{"crop_scale_min": 1, "fused_qkv": false, "shared_expert": true, "head_dropout": 0.1, "optimizer": "soap", "lr": 0.0018, "beta1": 0.95, "grad_clip": 1.0, "batch_size": 64}
Rows from block 3 of a small image classifier, named by matrix and row number. Rows with one number within an expert belong to one neuron, the router's apart. Each number is 128 + 32 x the weight over its row's rms, rounded and kept within 0 to 255. All counts start at 0. After the name is the row's rms in percent of the matrix's.
Before each expert's rows are labels from the 100 images, of 14976, where the router gives the expert most weight on average: "patch colour" is the nearest of a few named colours to the mean colour under the peak. Only what is clearly more common there than usual is listed. The data: simulated stained blood smears. In brackets: how many of the 100, against the usual share in percent.
# router: router (model.blocks.3.mlp.router.weight, 8x384, trained with AdamW), inputs 256-383
# up: expert up (model.blocks.3.mlp.up, 8x96x384), inputs 256-383
# down: expert down (model.blocks.3.mlp.down, 8x384x96, transposed), outputs 256-383

# expert 7
patch colour: pink (97 vs 59.9)
router.7 094 [136 162 134 143 122 174 130 131  99 106 200 132 191 134  99 112 147  76 106  77 126 109 151 151 137  89 113  90 163 110 148 187 131 200 113 179  50 130  95 167  68 137  95 133 104  97  87 147 165 165  93 120 130 141  83 159 101 169 110 182  76  84 140 126 139 231 192 112 136  77 107 128 170 131 123  95  69 148 122 148  70 128 119 107  75 142 133 162 126 136  61 165 143  88 149 138 157 122 122 100 120 141 129 203  92 176 144 117 157 139  77 188 128  89 160  99 107 149 161 121 158 122 149 139 114 111 138 136]
up.0 093 [148 119 187 165  73 139 113 189 122 142 192 120 119 105 115 159  89 113 101 115 125 133 163 138 112 143 119 189 105  83 135 181 110 104 157 118 134 120 127  55 129 125  87 104 165 142 122 133  91 130  99 112 130 142 158  86 100 169 118 138 125 103 132 107 106 166 123 169 113  77 136 103 172  87 111  73 181 125  82  99 110 118 135  90 118 174 153 124 116 150 106 138 147 151 114 159  90  90 157 152 141 207 146 154 122 143 176 139 146 134 136  98 137 157  85 151 139  47  97 120 124 110  97 110 124 164 155 181]
down.0 091 [130 136 140 128 120 123 190 128  92 133 150  61 122  88 100 125 130 101 126 116 159 153  97 118 134 125 110 154 164 120 134 154 147 109 132 121 144 113 104 165 134 109 134 156 124 174 105 169  50 100  73 151 127  76 157 113  99 168  79 106 112 120 118  84 146 103  77 120 194 102 208 105 117 139  96 145 117 140 139  84 143 170 107 106  97  83 135 135 120  86 184 120 154  93 189 156 174 109  89 123 126 139 101 188 125  77 119 150 131 111 142 134 117 103 144  98 155 152 166  66 173 125 136 130 113 139  88  94]
up.1 112 [147 164 115  86 142  90 107 119 118 109 155 143  90 140 157 119 142 116 172 132 118 132 135 140 109 102 137  91 124 159  97  96  43 187 130 133 161 139 137  87 134 149  63 106  77 102 127 123 163 147 129 100 123  65 138  99 127 162  98 200 166 165  84 147  79 131 107 100 135  76  76  97  93 176 144 103 129 132 103  93 124  81 114 105  92 112 134 115  80 131 162 135  95 163  92 151 129 137  82 113  96 137 157 108 136  79 103 163 147 113  95 171 126 137 120 153  95 143 124 106 146 168 112 115 159 186 151 152]
down.1 118 [ 83  87  55 101  73 137 117  43  95 157 140 110 106 103 175  97 152 108 111  86 115  74  90  70  93 177 131  78  96 156 199 126 134 126 146 132  84 139 132 111 131 152 103 175 175 144 133 147  87  95 144 175  71 115 143 115 160 138 102 145 162 148 119 159 152 184 101  97 150 111 156 137 146 165 130 112 154 134 114 102 145 147 108 112 163 146 123  78 142 133 102 142 150 138 127 143 170 150  69 129  93 114  94 131 121 118  95  99  97 108 187 108 144  85 135 158 136  97 123 191 118 101  95 140 147 139 119 113]
up.2 094 [102 114 147  82 177 170 132 141 144 142 100 111 123 145 128 128 133  76  35 150 118 117 118 129 159  84 155  96 145  77 149 122 117  83 132 132 108 138 170 158 129 108 107 120 168 127 151  90 134 168 172 162 171 116 174 141 155 111 146 139 122 156  97 145 187 142 149 127 106 113 119 166 135  60 116 158 155 106 165 163 142 132  66 139 192 112  84 118  74 103 116  78  40 133 105 143  98 184 122 123  96 151 129 129  98 120 124  95 142 147 147 188  99 207 183 112 121 100 135 110 159 135 140 115 135 190 172 168]
down.2 092 [156 109 124  98 112 119 123 127 132 175 123 144 125 148 187 162 119 175 185 179 110 131 133  91 125  81 176  88  94 208 125 178 151 132 138 171 135 135 194  71 129 137 128  61 139 102 143 123  91 120 123 172 143 107 177 158 102 169 179 197 154 132 125 165  91 107  79 165 107 129 147 161 130 128 144 159 170 141 122 132 111 135 113  77 108 119 102 139 173 112 150 109 125 169 155 128 187 121 107 158 100  97 138 140 147 143 179  93 170 144 154 155 106 112 105 118  94 129  76 140  52  85 110 161 154 139 114 124]
up.3 108 [130 108 182  88 187 119 158 128 144 155 155 163 173 177 160 159 129 123 152  72 153 117 136 107 141 119 146 142 110 182 163 137 157 112 141 141 109 138 158 173  67 123 232  80 166  90 115 138 148 108 156  63  89 107 186 146 104 126 138 107 158  62 175 147 194 158 101 136  87 171 152 126 126 179 117 158 142 133 139 142 145  99 153 111 127 119 109 168 153 210  77 142  96 124 111 160 208 126 117 130 105  85 114 114 169 126 115  84 133 174 141 115 112 123 133  98 121 114 108 141 123  83 176 154  86 173 116 108]
down.3 105 [106 125 131 124 142  99 127 135 119 159 163 122 119 178 129  90 167 152  84 179  50 158 194 120 100  75 121 120 103 111 138 153 105 150 112  72 208  96 171 143 145 164  93 141 185 137 122 123 118 175 120 134 154 170 168 134 156 113 131  88  66 137 146 137 143  94 158 142 115 125 130 108 165 128 114 124 192 142  72  79 151 157 133 127  97 111  90 103  46  74 107 154 130  97 173 130 144  94 116  91 147 118  96 192  98  79 117 160 126 154 113  80 128 119 100 135 123 145  81 112 154 159 128  79 163 131 138 143]
up.4 071 [177 105 149 136  95  96 114 131 114 145 115 115  57 165 180 130  82 106 121 129 122  41 191 121 162 129 128 171  87 180 220 191  96 167 187  85  84 155 132 132 162 148 104 127 176 101 129 100  80 124 102 127 102 163 119 136  94 135 176 118 164  93 117  73 139 162 104 157 199 108 133 132 161  82  44 110 123  92 118 145  89 135 159 147 148 106 108 131 103 110  82 139 120 159 108 126 126  82 119 150 161  90 130  66 106 106 128 139 150 134  83 157 135 182 106  76 173 121 141 106  99 111 153 100 125 129 148 136]
down.4 085 [115 159  77 115 124  59  95 163 123 123  79  95 141 150 120 121  86 115 118 178 121  92  83 155 181 146  82 140 110  91 129 184  89  95 144 197 123 134  83 161  76  74 122 134 120  75 117 109 115 146 129  90 169 141 139 159  94 134 131 116 108 159 108 156  98 125 133 144 160 120 118  91 140 143  99 114 138 148  91 148 150 128 103 151 106 126 136 135 120 207 129 146  83  68 145  48 110 207 151 137 120 145 152 126 126 150 158 123 155 119 169 165 161 110  60 148 110 120 169  65  85 181 138 177 122 147  80 119]
up.5 100 [167  87 139 129 140 111 114 159 153  76 153  75 140 105 126 164 151 143 124 171 179 111 156 146  29  65 117 141 146 111 129 101 107  91 121 165 105 182 169  98 140  94 108 142 135 143 160 146 146 108  59 129 146 155  95 146 110 152 139 129 111 125 110 106  96  88 140 163 108  97  67 115 107 113 181 121 156 120  63 140  84 114 113 169 176 101 132  92  82 152 109 162 122 142 151 150 164 148 105 114 118  65  97  81 138 147 137 195 147 137  94 144 120 137 146  82  88 101 159  99  89 106 112 138 115 168 130  75]
down.5 104 [122 162 142 168 126 111 122 105 119  94 133 100 115 143 156 123  62 156 156 117 142 138 174 129 138 152 104 129 147  92 183 139 184  99 185 168 147 138 118 177  94 173  89 103 120 120 168 129 172 159 199 225 158 121 132 173  99  97 155 152  70  74 143  16  92  56 122 161 125 156  85 114 145 140 109  60 113 146 132 135 175 124 129 133 134 137 152  78 137  89 105  66 103 135 151 134 181 114 114  84 127 120  98 119 163 137 100 132 149 214  58 100 193 179 136 105  93 155 126 181 164  91 114 164  82 149  75 137]

# expert 3
patch colour: white (92 vs 28.3)
router.3 088 [112 105 121 171  63 102 127 152  57 124 100 136 165 196 126 145 160 109 159 161 116 143 156 171  94 176 116 146 149 105 137 120 164 144 133 124 132 141 133 124 124 140  71  89 127 113 177 157 156  80 106 100 158 176  90  61 176 134  34 172 116 113 108 101 144  91 130 150 109 112 110 148 137  64 205 155 134 113 118 116 134 196  70 129 106 145 164 149  91 151 135 159 153 105 106  94  89 142 124  51 119 163  92 149 145 149 143 133 111 128 166 160 126 168 126 104 119 101  93 115 120  86 141 114  91 125 118 105]
up.0 086 [172 155 179 159 105 122 116  81  91 150 131 151 100 154  95  81 153 144  82 163 171 176 136 160 138 109  91 120  61 153  97 108 109 145 128  84  94 117 156 150 103 141  97 140 183 185  73 140 190 126 121 118 100 174 119  95  81 189 108  85  99 152 130 143  81 121 157 109 143 120  57  41 111 119 119 215 146 171 137 118  97 164  95 109 141 126 138 122 173 155 100 102 160 149 163 161 101 181 131  65 143 110 117 136 151 110 164  60 103 140  99 157 142 142 148 114 150  98 198 136 148 146 102 119 114  77 139 110]
down.0 095 [149 117  95  58 153 170  92 131 181  90 172  59 151 138 116 120 136  99 141  79  73  71 113  49 111 147  98 175 148  98 102 161 127 133 154  78 134 125 124 103 123 123 126 106  89 136 152  73 171 103  97 136 147 131  97 151  80 125 162  53 147 142  80 126 119 164  85 170 102  41 158 183  66 123 139 128 206 133 135  48 101 153 116  94 102 132  90 139 104 124 121 176 156 127 102 141 121 146 169 179 150  98  84 178 120  62 156 182 151 121 114 152 183 145 135  89 113  89 124 113 153 169 143  64 105 155 119 102]
up.1 123 [128 100 174 165 116 142 170 158 185 139 129 114 145 162 121 130 150 130 131 148  80  92  91  71 139 161 104 148 144 137  91 100  96 106 131  81 140  82 134 178 100 114 141 172 163 102 115 108 169 119 131 131 132 133 100 147 151  65 125 114 102 142 140 119  97 104 168 118 149 201 144 155 129 124 136  96 116 126 189 121 138 116 177 157  95 170 105 127 100 140 126 114 122 126  78 139 110  67 158  93 158 130 123 121  84 158 151 123  75 175  86 117 141  98 150 155 135 189 166 174 142  71 157  98 143  84 124  51]
down.1 106 [112 152 172 173 116 141 148  94  92 154 171 141 171 119 192 107 146 157 135 116 150  94 121 137  84 100 160  71 177 148 145 110 158 109  95  42 127 160 116 142 171 156 142 140 173  74 155 148 121  52 143 107 171 231 190 116 129  60  67 174 114 176 108  86 130 120  83 121 118 127 146 119 171  66 181 121 147 188 159 120 167 127 137 171 102 121  87 162 135  93  59 144  60 165 137  94  73 156 121 132 135 117 144 136 160 124 113 104 138 123 123 102 127  76 141 130 114  65 116 134 132 104 139 105  76 122 160  99]
up.2 084 [ 91 131 135 135 188  69  90 146  90  97 148  87 118 131  86 163 137 141 176 145 130 125  83 132 139 113 106  82  99 118 132 117 102 190 141 145 103 171 113 129 141 202 123 162 161 101 174 158  98 151  91 136 158 113  56 157  82 177 137  76 152  94 158 109 138 149 113 113 165  85 184 107 118 121 148 186 124 211 112 138  85 145 136  79 177 140 160 132 134 169 142 132 145 146 163 137 122 105 142 132 148 105 134 140 110 119 112 112  85 170 115 121 154 175  94  87 132  87 118 165 106  99 139 113 113 119 112 105]
down.2 088 [158 149 184 121 161 147 107 190 148 100 200 107 110 113 155 173  78 133 101  71 130  68 213 104 161  76 124 101 183  87 144 142 123 155 148 145  85 118 172  94 152 131 105  94 155 152 137  87 176 156 142 152 120  96 103 112 135 165 139 131 155 121 151  97 183  62  86 147 183 124 151 114 109 116 114  84 155  87 100 109  73 125 122 184 139 106 130 161 130 129  69 126 123 137 100 118 173 137 189 133 110  98 134 115 137 173 113 159 148 132 131 110 123 132  87 114 147 151 109  59 130 168  99 122 167 167 169  87]
up.3 112 [135 157 142 197 140 129 158 173 125 128  80 132 102 148 127 122  75 153 115 163  94  93 203 116 114 178 184 100 137 173 157 118 143 172 118 140 123 106 136 176 103 146 106 102  69 134 159 158 136 111 137 126 149 155 136 147 107 108 100 122 154  92 161 114 162  99  69 114  93 125 138 118 101 105 166 166 153 154 195 210 123 117  95 112 105  69 136 210  76  86 116 103 123  75  80 125  91 134 112  89  99 184  91 133  78 135 152 197 127  60 122 207 131 108 105 179 144 112 125 123 179 130 188 111 126 127 111 100]
down.3 105 [ 80  89 136 120 180 112 163 138 124 129 121 137 116 143 101 107 156 176 173 118 169 159 152  59  60 134 164 108 149 198 148 129 179 137 137 116 160 111 117 145 120 156 152 112 103 150 157 180 145 172 130 189  93 168  91 156 117 112 162  87 136 131 135  96 121 152 150  98 147 170 164 169 168 120  83 143 133 121  98 128 146 146 172 108 162 178 116  65 142 102 119 146 189 114 119 177 123  83 126 131 101 132  88 143 160 130 121 116 122 160 127 139 105 168 127  82 152 115 135 155 121 154  99  95 114  82 106 110]
up.4 083 [149 171 149 105 127 130 131 122 104 106  70 169 130  89 119 132 205  95 101 115 113 149  72  86  87 116 143  90 103 132 135 139 141 131 173 111 165 150 183 124 146 102 141 110 158 186 166 211  86 143  98 134 145 150 105 161  75 133 164 132 165 146 142 153 137 168  60 194 116 140 170  91  78  78 173 100 185 180 154 146 153 113 112 131 138 111 159 123 113 193  84  76 156 124  82 125 102 121  90 184 179 140 100 114  60 113 116 144 104 143 133 126  93 102 136 177 113  95 115 146 145 113 114 148  97 120  80 149]
down.4 088 [128 145 158 143 104  68 151  68 139 114 171 124 142  86 106  66 179 149 109 138 126 129 153 116  99 165 106 108  68  87  85 123 155 115  99 105 136 136  84 183 176 182 172  99 135 164 110 127 134 118 197 163  96  46 209 128 112 118 110 133 150 110 148 106 124 133 121  41 134  80 153 159  97  99 128 190 125 102 161 122 161 128 180 205 123 114 145  81 145 172 117 115 144  88 143 137  55  78 147 117 115 173 188  91 155 126 160 166 118 141 185  72 195 139 125 126 139 152 124 137 160 119 139 124 167 147 128 122]
up.5 101 [179 118 151 125 171  95 128 121 142 126 185 155 105 145 142 127  57 171 178 130  81 123 163 171 123 123 156 103 127  92 136 137 158 209 103 136 160  62 129 124 133  84 111 217 183 116 162 158 174 125 148 140 105 151 122  99 106 163 171 127 115 122 116 164 108  97 133 114 114 106 155  92 157 152  74 117 105 130 158 149 130 112 142 193 119 135 102 146  84 144 192 118 149  88  82 149 120 161 152 152  93 153 156 119 126 137 140  94 117  77 188 111 121 146  65 107  93  92 103 133  87 116  90 190 148 151 149  87]
down.5 104 [ 97 130 157  86 170 116  76 134 171 155 109  98  90 141 106 152 192 146 168  63 122  72 124  89 118 138  86 160 145 110 206 127 163 143 146  51 123  74 156  60  97 114 131 130 111 100 136 151 217 157 189 119 130 155 117  64 162 140 140  85 235 127 104 148 147 133 118 132 102 159 111  72 152 109 154 143 162 132 134 116 105 142 158 107 119 160 151  25 118 107 107 190 167 122 168 114 115 154 162 145 145 131 148 110  97 141  91 125 124 148 190  89  92 118 135  97 146 170 164 163 159 168 123 141 114  78  95 117]

# expert 1
patch colour: white (94 vs 28.3)
router.1 104 [168 141 121  97 130  93  87 135 112 170 148 109 139 101 140 129  73 166  85 120 119 114 110  97 145 114 110  87 129 153 123 116 109 127 125 122 141 141 161 133 134 147 157  92  86 119 182 174 124 115 165 138 159 147 176 134  77 142 168 182 184 149 157 151 135 108  96  94 144 100  76  88 146 112 164 146 178 147 142 126 127 139 166 102 143 130 125 123 117 162 129  52  72 142 136 162  81 116 133 167 112 135 135  67 101  87  66 102 141  91 152 137 198 170 157  61 112 112 106  79 109 202 139 160  62 112 165 162]
up.0 117 [144 155 114 151  95 152 128 173 151  85 133 120 105 129  90 186 150 126  84  87 159  58 189 152 124 154 131  72  94 103 101 139 137 160  78 156  91 129 124 108 113 160  88  84 139  45  79 183  80 135 117 143 149 165 107 122 207 145 121 146 165  84  77 173 198 169 156 188 141  80 128  76 141 136 169 148  89 105 153 126 118 127 134 191 104 118  94 124 180 113 153 181  88 123 129 172 146  98 137  95 114 105 137 113 135 133 126  49 125 129 135 116 149 140 155 112 128 112 175 100 106 175 122 127  89 148 139 123]
down.0 110 [104  88  86  48  99  95 100 112 157 176 128 147 106 160 149 106 180 145 128 168  91 166 104 124 131  74 115 117 133 191 148  69 136 166 197 105 103 160  74  75 158 144 137 164 143  88 122 162 121 199 132 149 131  75 155 127 131 120 105 151 123 126 137  79 107 133  74 111 159 151 154 145 126 107 138 106 179 166 130 117 141  96 134 152 101 126 121  84 160 114 123 137 197 157 135 119 108 137 108 132 118 146 105 144 157 107 143 100 191 135 101  56 135 205 133  94  68  83 100  81 120 138  95  75 105 105 152 109]
up.1 106 [ 75 118 184 141 111 140 126 159 126  71 145 179 137 154 103 159 122 154 101 104 100  98 120 136 155 108 115 120 133 144 139 104 142 124 155 174  76 127 139  89  81 155 149  73 157 110 148 131 135 101 132  97 162 115 156 162  75 167 132 146  87  77 144  93 107  77 144  91  97 108 164 138 148 129 149 143 122 119 175 111 121 112 114 164 138 109 111  82  62 142 192 103 128 139 146 155 158 181 136 129 143 152 171 184 135 121 191 125 186 154 194 165 130 160 147 108 110  77 138  78 159  97  84 134 133 132 158 137]
down.1 110 [103 151 179  78 145 136 137 177  89 123  96 170 134 136 167 132 123 196 125 158 100 129 137 135 101 100  88  95 159 108  86 114 111 173 125 151 115 106 174 179 147 150 167 102 175 132 123 144 156  93 111 168  85 117 160 151 110 130 111  55 125  76 108 123  96  82 114 134 144 155 163  85 112  80 136 118 111 138 126 139  89 128  85 106  47 133 135 137 132 103 195 162 106 105  84  95 146 113 155 147  81 189 132 132 129 149  98 155 129  84 124 126 178 109 168 147 155 145 139 153 133 112 122 106 111 147 137  46]
up.2 088 [119 137  84 128  91 115 111 126 152  80 126 103 114 137 128 148 119 178 116  77 110  98 163 137 129 202 147 110 140 139 132 106 138 132 175 111  72 112 144  99 134 101 190 104 105 115 146  93 130 162 146 149 195 137 152 150  74 135 151 164 128 110 102 170 146 179  78 100 178 105 118 167 174 104 130 145 147 116 142 150 112 155 107 128 126 122 164  81  97 116  89  63  74  72 148  74 154 134 178 129 113 127  85 144 152 110 132 101 112  44 162  69  82 146 123 137 111 115 138  34 157  63 116 128 156 128 179 128]
down.2 094 [115  88 160 136  65  79  87 150 141 108 173  87 162 151 154 173  87  98 151 126  88 190 148 122  90 133 177 184 109 153 146  91 179 139  99  67 174 120 108 108  94 186  87 121 124  83  59 106 147 128 133 101 173  84 209 132 140 115 131 118  90 161 108 109  75  78  97 143 121 149 100 122 128 120 123 114 137 163 124 101 173 105 124 190 151 105 129  87 145 115  61 186 157 132 181 139 169 133 131 111 142 142 120 135 113  85 114 188 108  98 184 104 131 115  60 134 128  86 161 134 190 151 139 123 121 121 163 138]
up.3 099 [110 132 134 153 164 109 136 158 107 103 177 149 180 156  88  87 150  98 145 108 180 164 139  89 156  69 175 116 116 141  89  87 188 107 106  78 102 123 177 123 135 162  96 142 159 132  87 115 116 131 161 128  74 174 140 123 166 139 138 157 113 107 127 146 130 149 200  83 114 144 153  73 117 100 142 150 110 142 169  95 108 133 155  91 103 172  78 123 109  85  82 152 185 123  87 113 203 164 134 100 106 138 129 118 120 133 159  91 133 110 116 171 153 140 178 117 173  57 137 217 122  92 102 101  97 148  92 168]
down.3 099 [110  72 122  78 103 133 139 113 130 122  81 107 122 132 106 159 102 138 108  66 163 171 100 179 145 125  72 115 157  82 115 125 110  71 142 129 165 131 135 126 119  93  57 112  76 160  92 143 123 107 124 137 114 142 163 104 136  79 160 173  55  88 163 121  82 128 124  97  69 159 116 165 160 132 162 133 130 156 135  93  87 114 179 123 108  76 110 151 155 106 117 104  89 184 125  88  68 120 139 114 151 173 128  99 101 167 102 132 112  85  75 132 148 130 131 141 107 164 144  96 124  86 105 150 117 112 189 168]
up.4 079 [171 180  86 141 126 127 141 118  67 137 104 139 162 190 131 127 187 132 162 146 104 138 102 119 168 158 110 121  90 202 163 123 112 108 146  83 176  84 112  82 135 132 203 123 107  77 123 186 157 105 114 128  93 157 148 140 161 184 107 144  99 173 111 165 121 116 119 172 138 108 158 124 181 162 114 160 128 181  99 118 122 130 131  83  86 158 114 154 139  79 157 143 162 136 110 147 127 117 100 139 138 131 107 155 107 217 146 138 142 100  97 117 151 145 142 164 157 181 130 119 169 106  62  95  88 176 173  89]
down.4 087 [ 99 137  79 171 163 130 133 113 177 174 134  69 169 188  82 122  90 148 173 144 157 132  91 194 133  78  96  74 175 100 116 149  96 150 118 159 194 168 154 160 170 130 185 157 144 115 133 142 152 148 177 123 152 144 134 159 138 162 129 150 125 101 139  81 150 174 158 126 142 110 100  87 136 120 132 134 161 124 121 186 140 101 146 154 141 145 113 100 115 126 135  93 155 122 107 156 129 179 123 188 235 157 116  95  92 148 176 181 121 165 138 120  84  82 120 136 109 119 101 178  93 110 115 101 128 131 139 117]
up.5 098 [ 61 125 160 100 149 144 111 103 141  65 178 137 123 114 158 169 164 174 105 115 137  72 164 140 163 133 123 139 174 119 157 171 136 155 177 110  84 144  92 116 190 171  95 105 206 132 102 136 167 147 123 125 106 104 155 124  92 138 184 132  88 171 125 118 127 106 114 142 132 150 109 200 146  70 198 148 138 109  70 202 149 160 113 130 152 187 181 124  76 101 104 155 124 153 159 135 131 122 148 115 132 138 130 137  76 136 106 134 162 210 135 162 136 131 124 171  67 119 130 172 123 138  54 146 152 186  90 130]
down.5 096 [128  96 165 178 154 104 123 139 111 146 107 116 119 163 131 103 151 119 129 135 130 141 140  83 100 186  98 133  35 117 156 117 155  91 139   8 109  94 104  89 116 167  98  79  73 104 104  67 210 116 130 132 149 155 135  78 131 135 114 142  53 142 120 100 159  76 129 129 118 175 172 107 132 116 127 123 107  43  80 115 141 182 146 198 146 146  66 131 162 110 135 149  89 174 165 129 130  93 191 135  53 170 132  57  95 142 194 154 112  93 146 114 152 141 131 172 101 193 162 179 166 125 188  81 122 150 124  94]

# expert 4
patch colour: pink (100 vs 59.9)
router.4 097 [143 144 133 146 148 108 136 159 194  77 132 135  81 157 109  44  72 117 167 177 132 122 123 144 135 139  94 119 162 181 108 117 118 115 185 144 179  78  93 134  66 117 106  96 161 156  96 138 104 186 149 131 124  90  84 152 159 140 143 100  85 122 118 102  89  87 144 135 131 154 161 167 108 156  44 105 128 106  85  83 127  77  99  90 143 151 133  66  63  95 160 138 110  98 103 148 184 112 174 138 125 119 126 153 126 140 192 115 111 123 119  60 138 123  82 127 141 115 190 142 138 126 169  92  90 155 112 151]
up.0 082 [ 50 140 111 193  84 142  86 152 160 124 169 118 117 101 131  94  98 142  89 136 104 157 144 114 181  88  94 168 134 132 123  67 120 127 131 141 110  88 150  61 110 191 131  92 133 101 109 143 159 108 169 132  84  92 136 164  98 144 125 150 146 136 189 126  43 111 128 166 106 106 146 154 143 197 138 107 174 115 172 144 121 138 101 152 122 163  62 171 141 132 170 148 123 125 140 146 101  88 115 126  86  91 148 144  94 146 101 128 174 172 105 136 120 181 202 111  53 132 125 162 191 160 165  90 110 142 131 126]
down.0 088 [162 177  97  80 158 135 101 197 125 185 111 140 179 125 133  92 153  99 146  76 194 154 119 148  79 120  91 143 116 150 167 104 103 121 159 127 109 159 123  98 120 182 109 133 115 105 102  79 117 174 132 113 182 139 121  94 107  95 112  50 154  99 127 118 140 164  85 202 132 123  89  84 112 152  87 133 121 106 177 124 169 117  96 146 134 110 105  93 148 174 101 179  74 118 136 127 122 103 111 111 127 198 127 115  90 108 133  76 145 173 121 160 136 121 139 169  99 166 102 144  81  80 141 132 181 139 143 149]
up.1 094 [150  77 118 154  97 110  81 110  58 124 115 154 184 138 131 160  94 199  87  88  79 136  83 160 152 153 128 140 144  61 114 147 151 165 185  78  94 132 133 106 150 170 175 122 100 172 116 122 114 167 199  53 130 128 131 119 128 171  97  91 165  94 129 114 123 179 138 148  96 147 128 128 112 194 111 126 158  97 137 161  92 107 136 109 101 107  90 131  99  77 129 178 134  55 104 171  96 154 162 119  93 174 178 173 110 116 117 144 100 128 164 132 119  90  93 100 102 109 118 123  92 160 111 149  80 118 157 138]
down.1 103 [ 78 115 109  97 133 146 183 154  89 152  92 149 143  87 190  99 119  96 102 172 166 161 132 195  75 127 103  99 116 128 123 138  83 114 124  87 111 178 127  51 131 111 128 120 176  61  94 150 141 148 137 123 191 123  99 171 117 155 130 113 122  84 136  90 121 140 168  91 115 151 142  92 128 207 153  85 173 116 103 123 144 133 135  95  95 112 113 126 112 158 206 122 139  91  68 130 123  64 122 107 130  42 111  94  84 159 165 118 124 163 127 102 120 159 149 162 181 108 119  78 127  58 153 151 105 129 107 193]
up.2 085 [138 104  79 104 100 163 126 118 167  94 157 111 135 100 135  82  86 127  30 140  89 112  91 127 105 122  78 127 119 110 172  81  91 140 119 103 205  71 169 125 158 151 111 152 139 208 145 104 161 133 161  62 128 130 112 103 133 151 158 113 112 112 192  83 120 141 174 164 104  96 126 145  68 127  98 138  91 135 181 160 156 130 154  90 128 150 163 147 145 165 130  82 132 175 178 172  79 143 180 112 130 173 157 139 110  62 139 111  77 145  94  43 137 160  94 101 108 186 113 135 109 155 132 129 144 125 196  89]
down.2 095 [145 125  69 117 160 123 180 156  97 120 105 131 106 133 141 101 130 157 162 111 162 124 172  96 177 142 125  80 159  99 123  79 163 123 140 119 139  71 150 105 140 109 171 152 141  82 133 131 139 130  87 120 119 180 138 129 109 125 144 163 116 101 121  67 140 116 137 108 134 149 166 168 154  90 111 111 192 130 142 135 111  61 146 170 156 130 139  99  96 196 101  91 141 158 154  63  85 120 148  76 127 125  67 137 116 114 159 152  92  85 118 144  81 108 133 119  99 174 209 113 115  63 157 151 125 125 103 118]
up.3 100 [163 128 121  53 114 182 200 174 167 118  95 144 119 171  97 176 127 107  98 150 104  95 210 149 154 195 141 138 128 124 135 156  89 108 120 177 112 138 144 206 118 139 161 152 138 198 136 148 106 110 162 120 126  89 115 149 117 126  52  50 136  63 141 135 168 126 138 155 159 136 108 100 140 140 117 115 159  92 140 188 126 131  88 158  88 130 161 120 175 130 168 140 118 103 149 196 193 144 171 163 113 154 137 176  81 138  88 107  63 202 124 106 173 115  86 149 150 122  94 138 120 148 141 133  97 113 170 151]
down.3 105 [144 119 141 160 144 147  93 114 166 140 164 105 161 127 125 171  98 144 133 137 124 162 174 150 106 113 200 147 127 146  92 141 144 152 140 142 151 125 113 150 110 179 164 131  65 150 147 135 174 117  34 152 113 136 119 127 156 109 124 103  87 132 136 120  64 131  71  53 157 149 146 164 141 100 147 157 167 143  95 100 171 160 147 120 125 138 127 145 156 110  99 155  98 123 111 121 180 135 114 130 139 128 128 115 142 120 159 130  87 116 138 118 150 156 136  96 143 115  81 125 174 152 166 116 177  83 115 137]
up.4 104 [137 163  93 159 101  57 129 136 127 162 110 170  77 128 190 148 138  96  73 127 117 133 165 134 103 117  85  98 167 134 101 213  74 115 121 150  92 121  83 140 144 128 163  79 104 116  66 137 146 151 142 132 149 108 135 194 114  79 126 124 132 120 145 104 138 167 127 174 108 140 150 121 121 120 158 171 115  50  68 113 109 106 102 173 138  76  98  95 107  86  95 168 172 175  72 133 136 137 111  16 124  92 195 163 142 118 168 138 108 103 121 107 115 126 101 129 146 174 123 141  99 161  91 100  97 129 172 160]
down.4 107 [115 125 131  89  98 125  99  87 177 138 119 162 109 100 173 146 105 154 137 128 119 164 109 107 124 157  66 169 115  94 141 117  87 179 119 132  59 130 178 166 111 197 134 113 148 141 160 130 109 132  91 137 104 128 128 127 107 114  76 127 120 136 110 118  87 109 180 116 110 112 152 137 138 181 180 178 117 161 115 107 127 115 188 151  62 142 131 125  74 139 172 130 165  97 110  99 166 135 106 109 166 180 135 111 105  75  75  76  39  80  88 127 120 159  72 106 116 122 160  76 217 177 133  97  78 134  92 134]
up.5 112 [112 160 120 150 170 139  82 155 116 164  57 126  95 122 103 114 105 160  77 160 136 100 148  95 144 127 118 129 152 105 165 178 128  62 167 169 117 213 176  71 111 148 145 104 198 182 200 143  91 127  84  69 113 125  89 120 119 145 138 100 188 161 134 131 130  97 176 146 129 185 132 160 129 158  85 160 173 119 117 218 145 119 113 117 140  98  75 179  76 117 174 159 133 130 111 133 127 150 180 150 145  95  97 105 141 116 133 140 126  80 169 147 153 133 147 109 168 122 107 166 132 179  94 100 105 185  93 139]
down.5 099 [135 125 127 126  93 181 157 104 167 143 137 173 144 169 112  85 114 154 131 124 137 182 133 173 135 101 138 136  65 136 124  96  71 168 140  94 130 178 124  83 141 116 154 137 106 112 109 135 134 137 150 167 164 175 112 152  96 169  69 126 145  79  80 181 109  56 132 160 149  70 107 134 132  97 166 112 104 116  75  56 110  97  88  56 156 180 114 124 158  57 174 134 148 146 116 114  66  98 130  89 141 125 143 195 155 122  82 137  89  92 106  83 150 109 144 177 136 124 122 127 178 172 162  91  73 136 122 132]